config.yaml
model: "sound classifier"
num_classes: 12
arch: "transformer"
norm: "rmsnorm"
norm_position: "pre"
hidden_act: "gelu"
bias: "all"
residual_init: "none"
optimizer: "soap"
beta2: 0.99
learning_rate: 0.0031
Rows from block 9 of a small sound classifier, named by matrix and row number. Rows with one number belong to one neuron. Each number is 500 + 50 x the weight over its row's rms, rounded and kept within 0 to 999. All counts start at 0. Numbers have three digits each. After the name is the row's rms in percent of the matrix's.
After each neuron's rows are labels from the 100 clips, of 14848, where the neuron reaches its highest value: "loudest" is the band of the loudest frequency at the time of the peak. Only what is clearly more common there than usual is listed. The data: notes from a synthesiser with random patches. In brackets: how many of the 100.
# fc1: MLP up (model.blocks.9.mlp.fc1.weight, 480x160), inputs 120-159
# fc2: MLP down (model.blocks.9.mlp.fc2.weight, 160x480, transposed), outputs 120-159

fc1.357 099:431522494534430524452460535491439413564494447509439430474468450558464447469504512577529552518503500518527503502407433524
fc2.357 095:484553468507502541486481505525562475523452489463567547506437550481546446400511564569563524509546491518459484492508567457
loudest: 250 to 500 Hz (53)

fc1.126 113:555480495514520599454559466587476473499545624473531487488404555549525469547519425457452461466565464501539592555446431457
fc2.126 104:413493515422549532429476522588514502379478544511532473549552485597610528566497520468485539542532590515483533481432407483
loudest: 500 to 1000 Hz (37)

fc1.217 105:515557479460453571522498580561516535602425570522576540488493490516496512571539443394464405526422473567429447468520544441
fc2.217 110:486456562457464501503459491574505521494592470544400513431499561456510518554554520423423584476587456480603467395420491501
loudest: 500 to 1000 Hz (33)

fc1.132 095:432519565512541517516552495525590501515416557512471456593420503513519461434469486563498409492497520484472571540482498559
fc2.132 098:523545477469480466532514472536522545516609501555506450477501457507566528547453542488515583436531528426518549479441483562
loudest: 1000 to 2000 Hz (30); 2000 to 4000 Hz (27)

fc1.478 102:506527479472419473482493449426568529470451580458521531506573483501493560397471417499503492513478470548536484530475458606
fc2.478 102:451481456508509507514466549581542462497469507481495417558599438527594547482471453561495532476465444471549503508390432456
loudest: 1000 to 2000 Hz (26)

fc1.206 126:497470456511478514564546561506542548515549491459550487556497503386501539435560523522487418520483488500553554457446581429
fc2.206 127:542498475448414481596503546504558538457512454440561432483470495421460411588529466487508492454494512396481471526498427513
loudest: 250 to 500 Hz (31)

fc1.164 083:485483414464460501488572457486545519455581506618514568544463452635541451526465500461453459530415541512451505545379496498
fc2.164 076:486517473555508487484546489455458518526552412474399469473569519531606543447517478619549482604492481526439555409534461521
loudest: 1000 to 2000 Hz (29)

fc1.57 116:475481562534459482430417464528590490371493587503411539572506561663470497527470599540559511520540558554492509432446514469
fc2.57 131:515506527433467547456467429375509465575488541452556426622455509407422549419468396508457573535518461477472555471464516468
loudest: 250 to 500 Hz (34)

fc1.236 071:450537542425512527577467574553455504536499557469518615518422549466530486525501456540469507577466389478412498581500508463
fc2.236 076:624620475582420513486496567428629447468467468468495477444558508465505585543504603489481535511519589437579478445568506544
loudest: 500 to 1000 Hz (41)

fc1.273 100:490517520407509538479462480477522450513524525471501405457490495495554481541444557515468471535599454543385489597443504471
fc2.273 100:537496493522395406508448428456503534506502547501521444564495453415384554464492551500565531515544467541486465503391437573
loudest: 1000 to 2000 Hz (30)

fc1.73 091:547533520495487617478462460540523524507579461425415481495507561498526472421460614426449536570503337459424484531470482508
fc2.73 098:502472447546549438467526519484585555470448500497576528508553522558525527493566480513493457482516445435458472431526536512
loudest: 500 to 1000 Hz (39)

fc1.479 103:483496486513475457538535560515555539515453456539408557504433421431431537525553469368505457479550460490516451540563540519
fc2.479 097:590517528456497459460485543377601612497495549467470500380451538472529472504430502572402434517496497435480446608438469447
loudest: 250 to 500 Hz (38)

fc1.339 102:580451478426433515517470468488464394443458430552526534566513558456491503488544419513508498460485505434464544571587514407
fc2.339 101:504578453539489486529555483521485483495552498427522566540569467503607579576514404515501505429460548458491604522579457537
loudest: 500 to 1000 Hz (40)

fc1.229 096:462468482572448479502562556499466507506522521533468554515452505567533504444356487468473468521521603508507418472495492507
fc2.229 093:494494479434582524495553480447411536474549478532573548418515551545525503492475479554474488457431515526512534460563449543
loudest: 500 to 1000 Hz (38)

fc1.455 102:550514549500516473477556501422444466576482574462443571552563599404481469487492546534573471464558536557484513605439542419
fc2.455 092:527459510471503530455544545515459550492488526475536467528556488459541473437475496462466502435408502536492489569439465537
loudest: 250 to 500 Hz (41)

fc1.138 100:438432497463556597473485512520434494466514461503439556398471490461568511526613528462464495493530515523500563551463542451
fc2.138 095:488474456497452603542608571454524516529440584516497579564532545553515471482532464543464479517567522492448460506525452479
loudest: 500 to 1000 Hz (35)

fc1.431 079:459340539501452464471362478468623578566518517457390544491475549546530589549504524430461548474539538533536438518516476592
fc2.431 078:563486453498432549517538490571557508484439506522454529426511487498521539418592452537560445487439443605557504526581522527
loudest: 500 to 1000 Hz (35); 1000 to 2000 Hz (25)

fc1.103 076:439457515552540541469575490394508548599474433519423509489574635465566506481489533495556551502538461528417498457559503447
fc2.103 079:423520461578569473518451556580529582379520609425444565502489467425566489567596451521515445459463402575549484450561478498
loudest: 500 to 1000 Hz (35)

fc1.204 089:547500505466496512470490485466446517506539504539445513516537501521479537532477526505479529613574503590486529516537436547
fc2.204 085:586543496546599451496445493519549546507523488399504455535524585470480489556476479472470574367529517525488537467565447479
loudest: 500 to 1000 Hz (40)

fc1.462 100:485430432554556485421509532550538533525508494424507592400553436432471461478523460528459434552453547437453502563451556535
fc2.462 088:526585476492514500563537512495579475505443372482478508479498457473507472419603564473518572409461483367562411507483452571
loudest: 4000 to 8000 Hz (48)

fc1.205 102:491558437500518493563550559513509469468478514527508439507370557502474543490598458483528405561447518481503510500503497471
fc2.205 098:521488486470502422582448530606528489465489457538520501467440459408586469490443532537542465525483544475521478445426527511
loudest: 250 to 500 Hz (34)

fc1.341 097:454522592633544537441425464571507455473471506533551526548592349402543566486367511491500508422454482431493469547523592545
fc2.341 098:459412580509510510405556551484477491495541551483421489483528523523515524432496475479533482427494472484448501440473484521
loudest: 250 to 500 Hz (31)

fc1.320 101:519481460418522446489420511641470560441477555566430411572502579447562443482513542606459511509491513519490525588452478508
fc2.320 097:456386525368470510542520560519458408491521529434531495525489492507470544540522492529413448410552492492554429705558531469
loudest: 500 to 1000 Hz (32)

fc1.128 107:568503510469414552536442542492493531505575557495413460537527536536496481530437523416433542533543492561482470495432506451
fc2.128 117:459570481504553594468520520548564553502401570555453446528503527553587474474446460589479542581382486461466507549365538486
loudest: 1000 to 2000 Hz (56)

fc1.102 101:527465548510540543499531535494482547503463468506602606544489531596470529489529480485474451523392488523419455506465562421
fc2.102 096:594526554485500467463450559507567482497494509504425425495524488368515439605498522620457593557569497381551555450479526611
loudest: 500 to 1000 Hz (52)

fc1.28 114:493472485511505550454503443491519512364477415518472514498489558536441539491538585493476416476495445592496462577462532448
fc2.28 108:481541541459485503532465517526501479495471509528581408533383453561495597590507542522470593470402477448577535471519463495
loudest: 250 to 500 Hz (44)

fc1.40 081:492463528530483399493340484494507536412474486554507507432501476476461536518506540528449501500476519455424554560436456580
fc2.40 092:547484513475542477418498526529400516462467644499553472472517520473538561542564617474562579527497546456516422486506486525
loudest: 500 to 1000 Hz (33)

fc1.180 084:454459424519510489442497437509476554521610498610514525461505518568596470571474543498554452534494539442468474582465487407
fc2.180 099:461505578544598509493495537404549567529486436567510450591471496532489527532425490429593446508508431617501489484508531490
loudest: 250 to 500 Hz (30)

fc1.115 098:529551577517482525509483461498560438540536482526470566549486440526566442545462433452537488448411435362416415538523460554
fc2.115 101:579484472400678485535526507468528524445470571510565545639441546519509568469435476577535587545494539528464452465511443471
loudest: 500 to 1000 Hz (44)

fc1.373 119:489430522532465475546436496482436441476504475471531642495548512395486421478480471486433469492446451497453636486410500515
fc2.373 110:468529477534485543424496514434447558483486547474470443460516496520441485483546389407474540499549540511525545544491490448
loudest: 4000 to 8000 Hz (41)

fc1.372 126:455533519517517594468481518579510466471525542453557513407505507422519511511493497498461543513498479480480484454490575567
fc2.372 128:440506509383394557441421444457529528498478496492479488497557536570445434522428531512451528455400447634433500599469497556
loudest: 500 to 1000 Hz (42)

fc1.413 081:431528519472541491526479460509423522466486453482398561589582471420509433467550466478509551553497471435585615462422480488
fc2.413 082:486399547517513516481547549431404467506485501580492490499555462540413492487423495471526475525498486521548474509627495403
loudest: 500 to 1000 Hz (32)

fc1.425 122:583448530471490574470532504496535545562422440494454428452466523499499474510490566452392508504471553514472478552428597615
fc2.425 100:499383500472467517535430501466491519401496491505504588442602510512539507460540620459616599495486512507403506529568465481
loudest: 500 to 1000 Hz (36)

fc1.3 080:507453512639593415527438504560444574517532421472424444486474581594542458518488480459584507468489489405537551502495524486
fc2.3 081:528568538441430534446574553454580475585499514504465528497479562539429417448391530501635409532484508535533454477513520569
loudest: 250 to 500 Hz (42)

fc1.82 107:544461453534504608406502533468571523435448492474549569431446493546445498557492472430547430509571411533509522521508515499
fc2.82 106:453482481547445507484539574379503481484494536394426530516612440502452540483520516611526508477478469507478494549417543447
loudest: 500 to 1000 Hz (33)

fc1.169 098:569525514461461457448449559640516544418539446437480522557491472576403461514421459483444497466503562501400555478549514539
fc2.169 093:512462532491496509511512471344518438643539542539588504520515459505419461470484492567446492546577548461485539535500415527
loudest: 250 to 500 Hz (35)

fc1.243 086:546516433526540539541516507532579498390536452492514515443532556538526439504508511501471541446546467588480428604585497536
fc2.243 102:581575463452472480470400468534471404539538432458510450516551514521456487494530577545457604424501474453588449583485497490
loudest: 500 to 1000 Hz (46); 1000 to 2000 Hz (37)

fc1.209 094:519498463512566524520368509594501524496544474637515484549527562569537528483541521461499443582484492467494488537421590496
fc2.209 110:498520429424451422499435532535512483541494543524525389521538497534462456453503455528586493457496484404473472476487536481
loudest: 250 to 500 Hz (34)

fc1.239 118:496395485562486526500563484491530474550485444540471381530564550461526541489488464470537491564481548522524558506517449565
fc2.239 115:463575576426530493442556492468442408549575490554561434547498415545469530475475455596502495588504593463397540445452485491
loudest: 1000 to 2000 Hz (25)

fc1.84 089:489524464436525501430471543400422432537487441592513455472584595507398531463576478405494534504487507507452557577543498455
fc2.84 093:562450456429607584537463533570487466487564416523491475498436469521535452571470568465548540446557545562457476492561427473
loudest: 250 to 500 Hz (37)

fc1.156 116:464501502571530557453517378405551504455599459511466501457408543530485504419519477583467444462524505462490503492533446418
fc2.156 103:506569514455419436452550540480491565430525484436474518439406579489548552529454476496497458489456425466599584471504386531
loudest: 250 to 500 Hz (31)

fc1.293 095:496496532537531495576468462539454548494456474604505482539567434487465548462544453554490477551496462538492437406554528444
fc2.293 092:507385417566476547500426507486529399576592550491449542462541512502582539415429486446454488504495593553527514569501412535
loudest: 500 to 1000 Hz (33)